A small self-supervised image encoder, trained from scratch: adamw at rate 0.0014, batches of 256.
Rows from block 2 of a small self-supervised image encoder, named by matrix and row number. Rows with one number belong to one neuron. Each number is 128 + 24 x the weight over its row's rms, rounded and kept within 0 to 255. All counts start at 0. Numbers have three digits each.
After each neuron's rows are labels from the 100 images, of 14848, where the neuron reaches its highest value: "patch colour" is the nearest of a few named colours to the mean colour under the peak. Only what is clearly more common there than usual is listed. The data: procedural textures in two colours, tilted and lit. In brackets: how many of the 100.
# fc1: MLP up (model.blocks.2.mlp.fc1.weight, 1024x256), inputs 0-127
# fc2: MLP down (model.blocks.2.mlp.fc2.weight, 256x1024, transposed), outputs 0-127

fc1.259:129149094100125150146130101069114136184153110124128142101115154154116152123102090106096123126154106124077152145140095117092108163114134098109132157129143097108149119137118148131144128105135111135146096141108132132100143173124134137162115135100119144143186136113155139161158077158125052159109130138119074112095122146125153127147116104142094085108123131127147163107116171093109094151156
fc2.259:122158147113106127131138146115132163120087144152121116115094110129120081144128107059116178136104123126130045153153113149121134139105162129131119138111110109129105083096121169110125124064120111144146166132134169128078173133138133121137116118096133107124173077203131154135117128120134119144163151116140135128122129094141150151176120105132106137163103119124131103144108122164138097142165
patch colour: purple (42); blue (25)

fc1.615:087109119057147158153159118142177160122134135117089095131089122174099096129120109122096118095103149131139136138126158118101089166138126132151116099124139156115116118145110121120155169134128104120143130140153114115126140170089104120143143134119120133125149129120137112110134080126167136066111175153138107133137131181128148104138136116141128145118165117113120128137131126112142061106138
fc2.615:106120092160127164135138141183088147113136093144124139154123140102142121074120145103127132113155086114135144116112111099154134101094122122095134119146158194133116142130150142087134135124108151122117174138121121137099134115151151149137120098139144099137128150130155183126117124135122174154118174170141137158110113150160114115129113141128157137144161121140152152103101118139151117114116
patch colour: green (31)

fc1.420:133133151147111124144140129100125189137146118153081131154119171154110139141147124137107117120124144144128142117053087150106112108153112107122110107113164131127136133131144159130094115130114125148112101152120147136164097195109175144119116139127129133136130135111134129188130156143124099118104133105129098143131144155161137108082161126145148125082110133095130067123142110117134162149096
fc2.420:162126136158112176150157155126105114101136159125103168123146157077104099103135116083126146128112129134139151129132095146130123142062114139124145118118162159140125096110116112108136117150102109107160092154103145107149121150140130105102123115130160104120150088110122146136107117110118081127143119097156102199154132095122111111130126137146100138115150123116126129138111106150110122159145
patch colour: blue (52)

fc1.343:132137130110174139168162102113132141087152110146111105140148117121125103145121184097180126149092153131121090148119127114119122083114106130140161143113128126106091061144130082109137122100140107139117124150178116147152145163138081157094125127120111127098125141130091085049117137096123105132142127151177120116138139154129121150152086129107158152078104137045110183161125149130113091069131
fc2.343:132111086117130175140121057138168163134188128107130165147159161124124086145150123123108136103196160124091134082079126107141122092102143118139148157124098125154075119160158144121138125131140106130119151145119134124119113158128125175104114108122178118099126115121143138078137088112110120108153164124111172115086126122136102094154126120076105144111089124119132135108097114135157148137124
patch colour: green (68)

fc1.152:122111164113109123121144164092148118100082115146126098156108096120129122102090154082206159122138116146115129150157108076080127059126105109186117069115130156070134090122145159136124099097125104100098107098171132099136106153109156138115111151094089108148115139146104143104133122116099121101137148137125072103147163109116120091114139133160150138166114124164098162091124125145131094159138
fc2.152:102109158165148125125129123077088127124120125137111143122092118131099149136191137132155056143109131103108088152118117148110092104117144105160157119155145108182120063131136100113180142138170140141097081146144144149123189127135131102189126132179111162120130144134106110120141129143165129154134134127149106140140148137147175139127104132137102111184121150156110154142147134130078130114136
patch colour: brown (49)

fc1.320:126117123086146125109144093125117127217145125132141142118134168139150114106111121126112139129128119139155150140151095094091118081154125106154115142141115113119126144142094086123078136105130114139151151128156164105122119204138047147128147122112106111129150152144164064059115126095097128146132136126135085135118127137113151116124158137135127082084114128113097063123121122122125106109127
fc2.320:170134125158120165207117130127123121167081135148133130138124167135154059139136097131124101143155148106092118131163118110139167142105108161143118155150138115168123107119109122132103101180139146152085136169172144100130114133152114141129117132127124121112158144174158096114100075119138172136135151143176117143132127105145136151175088111136103125099136099111137104163095134132068163170116
patch colour: green (27)

fc1.322:117145129088157157109144112091114138195132116119133142105126098114117145118124166126131115134110115126094127126180132121117151116117135087116121136114101141130177145088137104105112151086160109122131086104160100106080146183111128135176127095114131129132140087155120083084127123149133130156156083169168130105123156094120189172122133111149158062100105112079134129129117181130076110116129
fc2.322:118120121152142078106129138161150137141133142121137123110145121104099090128113133180115135119125125166136097114146121165126175093120155073105103110136116093110135143119101113147155134155119105166109165159143109144130113065149125127111147125119146076106136113128151114065105154120142126112115123136171143122136131132134077096135141101144108145108151079137123102154098090099162173140100
patch colour: green (60)

fc1.172:090132098130157115156127116135123143105131116106123120123130119130128121143105116135157111093136127140129118128161126142165128124143080101139154165123121134126172142140130154141162177146115141113131110137100127142134123188149156118121121122120149135131145105122169170090147111147133075146135128134124046114118152145103105152113138139138128178070138147049144069091127157121109147177109
fc2.172:173117123108130127124106105132162159186102166117109116102136156104150135112145108094116139117155133177150133124143151130116152152086120144132114126125108098137110090143141139136106092135128147113115074152133131097132073107155056107106102145117149124132134135118132149143115102131119182110110112132154092177111116090128123123142111150117131092101100122088116105109103122151131127069179
patch colour: blue (41); purple (40)

fc1.113:117128134118121126131148141103137139138070124129151124151124127124119144132112123158146135102136101141134104139173101145099120076081106088120124106135154119093133140140104165139132135099134149130088095147134103135137069170169145153092118200091106140165150122121149171120130109117157094140122082138143105126135169127098103148098114132130114120132130114155131096102119165143161131142120
fc2.113:115117114150107127184087135121129152147101145118116096139128135115106139125125128145157148133117119139109121129139103134151148135112138130151118117126096182157093151133099113114157075151127160191137141155109139145118153129134187099128154131138162128082133120105125133119091157119121074136146092106105087115114104122123132113108119145163129141119122119129131127149123107140082130151155
patch colour: purple (35); pink (28)

fc1.130:147124132110160173147155163124106141220112095168132107132126141132145163107125180121069123123096149141108134141135131092109138097112120102093118140145127135091136107141125138155137155097150118134116146138215140146124125206111110133143137141139118150123136117152111096089112125139162123130120148157155129132150124105133130127131102133125182045086138147059134084132133142142139109093119
fc2.130:123110122129136109103099119135133113128110115105130145110138093114102153115115113160110108133113146160125082109091172143120127135108141118111119138126114138114204175160122146103122113167135144147126165167082116134122106036102139103148105114103127088130148080166158161111124161141128118089164115114133126143153158121125126124141131123185109141081126121108161142140138115136130176181104
patch colour: green (84)

fc1.636:125136159108138120142173164098148123134097118127107068134131136126105142129132104156108153090103154192138124123138101070142112155102135120111079075103134113108113117110105151117135127112116147165091126087148111137184129165103110136132153180073134169135130103117124133066166119140132108124153131115130105146100118118143145130157099129145155135101137149134088114102139175126105149113147
fc2.636:093107157140107109161129121150128103145150165083120140120089102143150100154169116121089126172136093132121113141136132140125110138113115158128092147107094096111119113135133087132114142131140151160148141146121132127081120142134152072135152059145091158125124156145135109126140086112121108128103144095105131110160104084140140101127123155117084111125110129084146086113124095128101112099129
patch colour: pink (28)

fc1.475:117135132087135148131139138080135162196111091099134120135127130147139115104131121145082124145142141146163137122155137071090108116129144135102163132144112108130133165107123152157136130059136130115152091129129124147151176108131084151150145130119115130114128149111146134099134122167137047137142141150122127146143112128119136124082127137118095034141131135129124164108171113151138097165098
fc2.475:111106101140125137126136116097137146175093109120152151160121115128113130136120189094144115142125110113135105161086145088104082158073120125150144142093127119157096078137146113102140110124141123134140169128150129146125110162122133167149109148137120130130095149157083126176108115107170134115120108090133170127132114095132135117114131153124144114144150079158130134131157102127113101071135
patch colour: purple (39); blue (26)

fc1.333:120158125113136111125133143107167168129113119101111142143178103136093100131140141108115117086071151123092130153143172129119147096170134070094119145127096106112138152067159141124123090082123131141114127150136128096137118131138149086129126122070127158127115118156159142132143102142176139080138135079073102141135157137124113121095170132135134112150143130092076122135117120147150146142108
fc2.333:142120108161056098191134121106102107126111125122171134144132115139146092112173096134123106128124103067120159140151134138109121142160168121119177139094154146120119097119117110093117130169099188129113121166139140118122141111139173124120116110142131153112122099100091112069130098095178114135128105126193095172142142131123168113114108142138101132142192137125136115121134137141131145102115
patch colour: pink (28)

fc1.725:069156142136110165145147129149085106153145153169135166074105123093132127108119130139132124113123139124117095114165130128157131107129154109139159134095160078102113149109116131143116148135108154146119060174098174113155123129109135103134123116130119110103156134119094108127099132157111125158122097124129128130145145125112123120139139116089132110115119110120144126124137174102151129069156
fc2.725:185149143077158078120132133104154154110135135148135132143122117130147090155181156133135114125059113095107154153159120117133115134129117128150087147118176136158138187109124153123113116128105149119085152140127102117158153092103140175106127144130095117119133115121125150129100146113137139167157127186176123149121114116071140137108133124133136150132155140157136145143156105093151135188119
patch colour: pink (26)

fc1.187:111132172103147110100166130127105149126135071164131115117136144125143116113083068110129118112118140139123119118133150151128111109108159105165116131141151092091070126157083157139107094111121127146110082127093111120171142151129188101129125115139123144120094102106121164163138133142075172124126089115182169122147130148096117085078119137149110103167141099110142166142121121119136128141148
fc2.187:142134127139129091121086139090129140158101113156129094154128106127113108059121123125083120122131129093131158143103119118130130096107106160094149162123143075132124114132172131163121170146157119160140100144134118135113168087170117151089177106119139104114128167094159076096108145149137159115122074151141162152140144144131125117121128092115121132137110125186133116104132117117115126115102
patch colour: purple (32)

fc1.62:106129165125083146115140163110142116143119075120156131100137108131130157112140141092121122086127110093126134154128129106136113140149147155096064141133107111098123117153081136138158146129132145146143143114161178177115085141076170149167137160126115136125093116156152126113114073124109136132086153116085128142149127137128132139147114070138108123094121181119140135172130117122130144155121
fc2.62:120148150120171102179083115124142121085119099083126094113142137134114134096121148124108107174135175149128120123056123163175100111108133134105142145126115140092118133114118094139163132101135103103162164106125085154122108101138162119154145106119146121118141091131108167129143165104139123123108145134142138107107147144172071130148119105104150139138123133140134103140122134099152121129117
patch colour: black (41)

fc1.459:143167153081101147107158102117143187153137103146137116127143126097129148141115156138118122121070150160109126132105121116150146116085153130155118163146123104106113115112136148158136125120137088125095125100097130123128142129107145118078140143101113147149083077152102153144108104109127112116117136127167149122153142129110086120133128090089122132117134120077116172094106087119145140133110
fc2.459:121130136148108087090147148110122168138113145120133081086120149128136128115076129122103154124173104091132115147137132126152116118119099132135145126094148144117140113126153106169100188119113108174095122150139111118122100116191140168097152156125126067096159108153141130092147120145103144144172097129095166155097147136095163140138152117104147110112142093147131108105118125128099152094131
patch colour: purple (30)

fc1.587:098115115100110116110147133170152138079178107120133103140132075170155100126100090131138126128149140151140116124121115105118134221120133129160133144134135117104130123109124081123112124146129140126121138062094154085145158120122181141126106139137100123085121135143130123178104121111125074133135153133151107127124138140122115107103143126108054199150142142153106052130129108151102109114121
fc2.587:158121154147110125123108104098132160122138113117170101153138107141152122163131091114097117113139101128127143149107169106137139124088137144136167106113145127130153122130138129125116152124134084096152155108088117129155099106130170103128150137135129108159115113164161175167065157141127131127128119117076127138120158124108135156112183102119114163184111133172187072096140111118142107144151
patch colour: brown (50)

fc1.60:132085159079147124129180161125133142132127104141101111105144132142103124100097101148151137087102140167153131158117118137134131106109097132122117110077137129107095123160109088129082156135117126119061119092097101146120162113120147113128138182075117104118120107134150146128143124153117095114119140117180116127141137112160131170138130089160088112116154135148122119154119145112089116102136
fc2.60:132162119115110136109153161168128099115168110149137119121109145130118135137105148126105128126122118131143159121131149130138112135133129187127138122194133116135138125179135156142108146145103122163177131106076135138096141134167125135105176176131099064119140126123131136142082113127147116129124138102118156152104060143096122128096155128115159125118105128134115116154097141108117148162117
patch colour: brown (42)

fc1.723:126115161127121124135122177127115136138109132155128101158116076136153128110135115126155128111144145097126152174090112110135133146104160115142131117129145152066106075115135157146126131129156150075097145115131157091134122106134160100132114112139103118119140143164132152099137104131134120118107147157092079112105117121133143097134145117150119159121118118141081157134136135141111114140127
fc2.723:144146119115133118104123131100094128158162143116110114123105144141109148155139118134158116137128116137124108152161137165099124136163132123119122144098100126171148133135126122117115136142159134122142084119105124150107130113140117085163093151134189144091129089129135104149154104134106138141145094097128123156122130135150197167145122142161130110123156140126121154128113095122077188140135
patch colour: brown (44)

fc1.25:128141134107127129148127150079133134207094113118122129123137134130116094107135005116121136115148142182139135118175145100109118116121132123107120171085119128127136176107122167142139109088127115116137113108083126137130155075125160109135126137114131130135120084112149198126120101150119140129137167134138114125121095093116119119106103114148112073128111108132112177109120104124127100192105
fc2.25:123122112131092133153107052119128134154139143134089128144127130163127066156143176122130126163117128080152127124142151132118117105064125122124149121117145090110083073097152124140174150137119101166111136124182118134145143111133100197146115167145107147071143144132081069120130112144129127155137111128149128120117123085134133139151118122111128136153141091142135126149126102161132141018147
patch colour: purple (52); blue (36)

fc1.147:100141128112134176138114110087126117192162141128127108111124141163147144125093072119098104130140138108110133117159114112084146175119089131124143149123129099122140149152100131125126166060152111122140106152088135135113168187118158147175130115100121144123139134132158154138138104149114093159146107143146104147105121085135166132081083105120061113097102082126136129111118134141113153155100
fc2.147:154172106092128124148140140108125117131110109143158119136092101128125102110116106128103158122129134130158121161188149131116119155068153154143143135113137100119139090133145170080155104099131081150134107135088090158116133130137144118098107111083167127118139118176126155128107148118131114148153115115108095149149107098148109170171153140144119125150122139115151103149129112094135135163140
patch colour: purple (30)

fc1.319:153123115097179135110138103066139154141128120117113110142138132114118138151139142122131126077122120166124099174125147077126133131114115139094156123147102109103100131118115127119109157147177122092142148112115136128146173122105129124103140147155115124152155121195122131081141115155128096128129125097111075133116146138115136155145148098122105122123097144103122123128187118136100119113089
fc2.319:157102111106139132154091112127102138147131096139103136115134152109124158119150146127126137172128126149139146126140137081130113082087108150150140144159135129139117147109131136143115120054161122098126201139097159127090140165140148150096147121123155084176113149176178183128073095135097197096140177103119127128079113102154088100130151122133168162098100132125129128137082124129099138134108
patch colour: black (26)

fc1.746:121091104149121126161145117154112134142116109146078121119112073126149155114124142132122072104111132172142192124129156128156114123141139111115125135107113118119141181109163146118154060177113151121114081143144131157116117136099138149103103123059134109181118129134166096147126108085109162119113119138103098114132126137102126136100136119111146099128154115111147132111117115108116115137136
fc2.746:122127108099117099116128133112123142115131110119116126120111149166101086107143091114113112099134120132165191178152083122077123160091101134132137098144170153126150108132120103113176164076094116120101153131112136140067116137123113095140116151166149104130116117117084123089122139123132098105118143095151119175134119121154161116131131121135138143131148115110119145165121126120127087104152
patch colour: pink (25)

fc1.582:107152130057116146119140123054080106200172097131081137131135043177110118109086137145127120155132135153132145102118183158144116146119096107117120094108118098117140124122150106118118101087160127166134092089151124147149168159130112148161117115123137106099109158113103133091148117128129164124162149095155124122136139161118159118135133130108097127125113166155125158113145111128091140106128
fc2.582:172085164153107133150091101106141142137183150106143142153131116174133111155112154096122092177099119119096132096144185154138146151108132095114138110079140111117149072099124128156141128123105129109120120127132119121135108086104106093121134154127155114121133082132094150098087118153127143137126149139131101100145142110147098121119117106137133116145116112120147110094100088153159098121149
patch colour: pink (29)

fc1.91:098132113081120144148170067116114173128146116135136096121146120113115105157106037085124140120146139149158093147122121096156123162128105149170132116139124110108157132127115071152121129088140133107123123094068135106139133160141161124106144120106094132115144087147159163146129102133124126138135106138098113118122153113128146147098164057107055183160098122152144086119130161138121118103132
fc2.91:158150150132122109150121101132128110137130135142174150140143105081119146174127119111132146077129119138108153154114129110106138131127145139159131138089100136127095136129134171132145142137177136129143157091138095120146147152143115138093125141134160110142107155145150116124105154169140128146113114129122092145099129066112118134133123120098144109087105105106175119140126134108176090108130
patch colour: brown (42); red (39)

fc1.741:162139146140122136127132172132159139101111087154171080131127126151133156086110146136123121145128115123121143152131114067132112099129137158118172137167145093094151146134133147148101136118129086178132098107104143125091129135146093123168094120127119169139155078170116113119076110121133134099105137114127108145178110121161143147129118141103094104138167156129102089135112115147118103136112
fc2.741:143105109108097164115137146086113117131161119096114160137125147107124138151116126108153144126111139172115100140129155131121145147140110165144138096128144149128140115134092132116139136170140135181173125140110125141117082108130133106143137114137149197131123155097147099144042108128121114139120091117143118165170103106112067112142141143105126116079134167103140119145140124151123127144129
patch colour: pink (29)

fc1.613:150117120110080124133125128094132117176102096124104089147109088129112133145150160137159118132105114143128110145130170139115097152138134121158114136108114134137139113136113100142139137055131130103103103124147136123142129098109098108145138129099120112124123151125086133164123099182165169127139164056165108133142107141131140128130155119126161082140150110058128157124145095127114076057123
fc2.613:131142133118097134153108111153110100146151139144153147132125092114142078134081131141114110089114162134154150148135144146096130130085137152093130124106149150132100122137122140121099148122121133089148193160105166123139101118104126109084145175123136063114123169180126154116084157140171112125144157132113117136120114129116130137154100104142119156110169086104192070136114103152108119090103
patch colour: grey (52)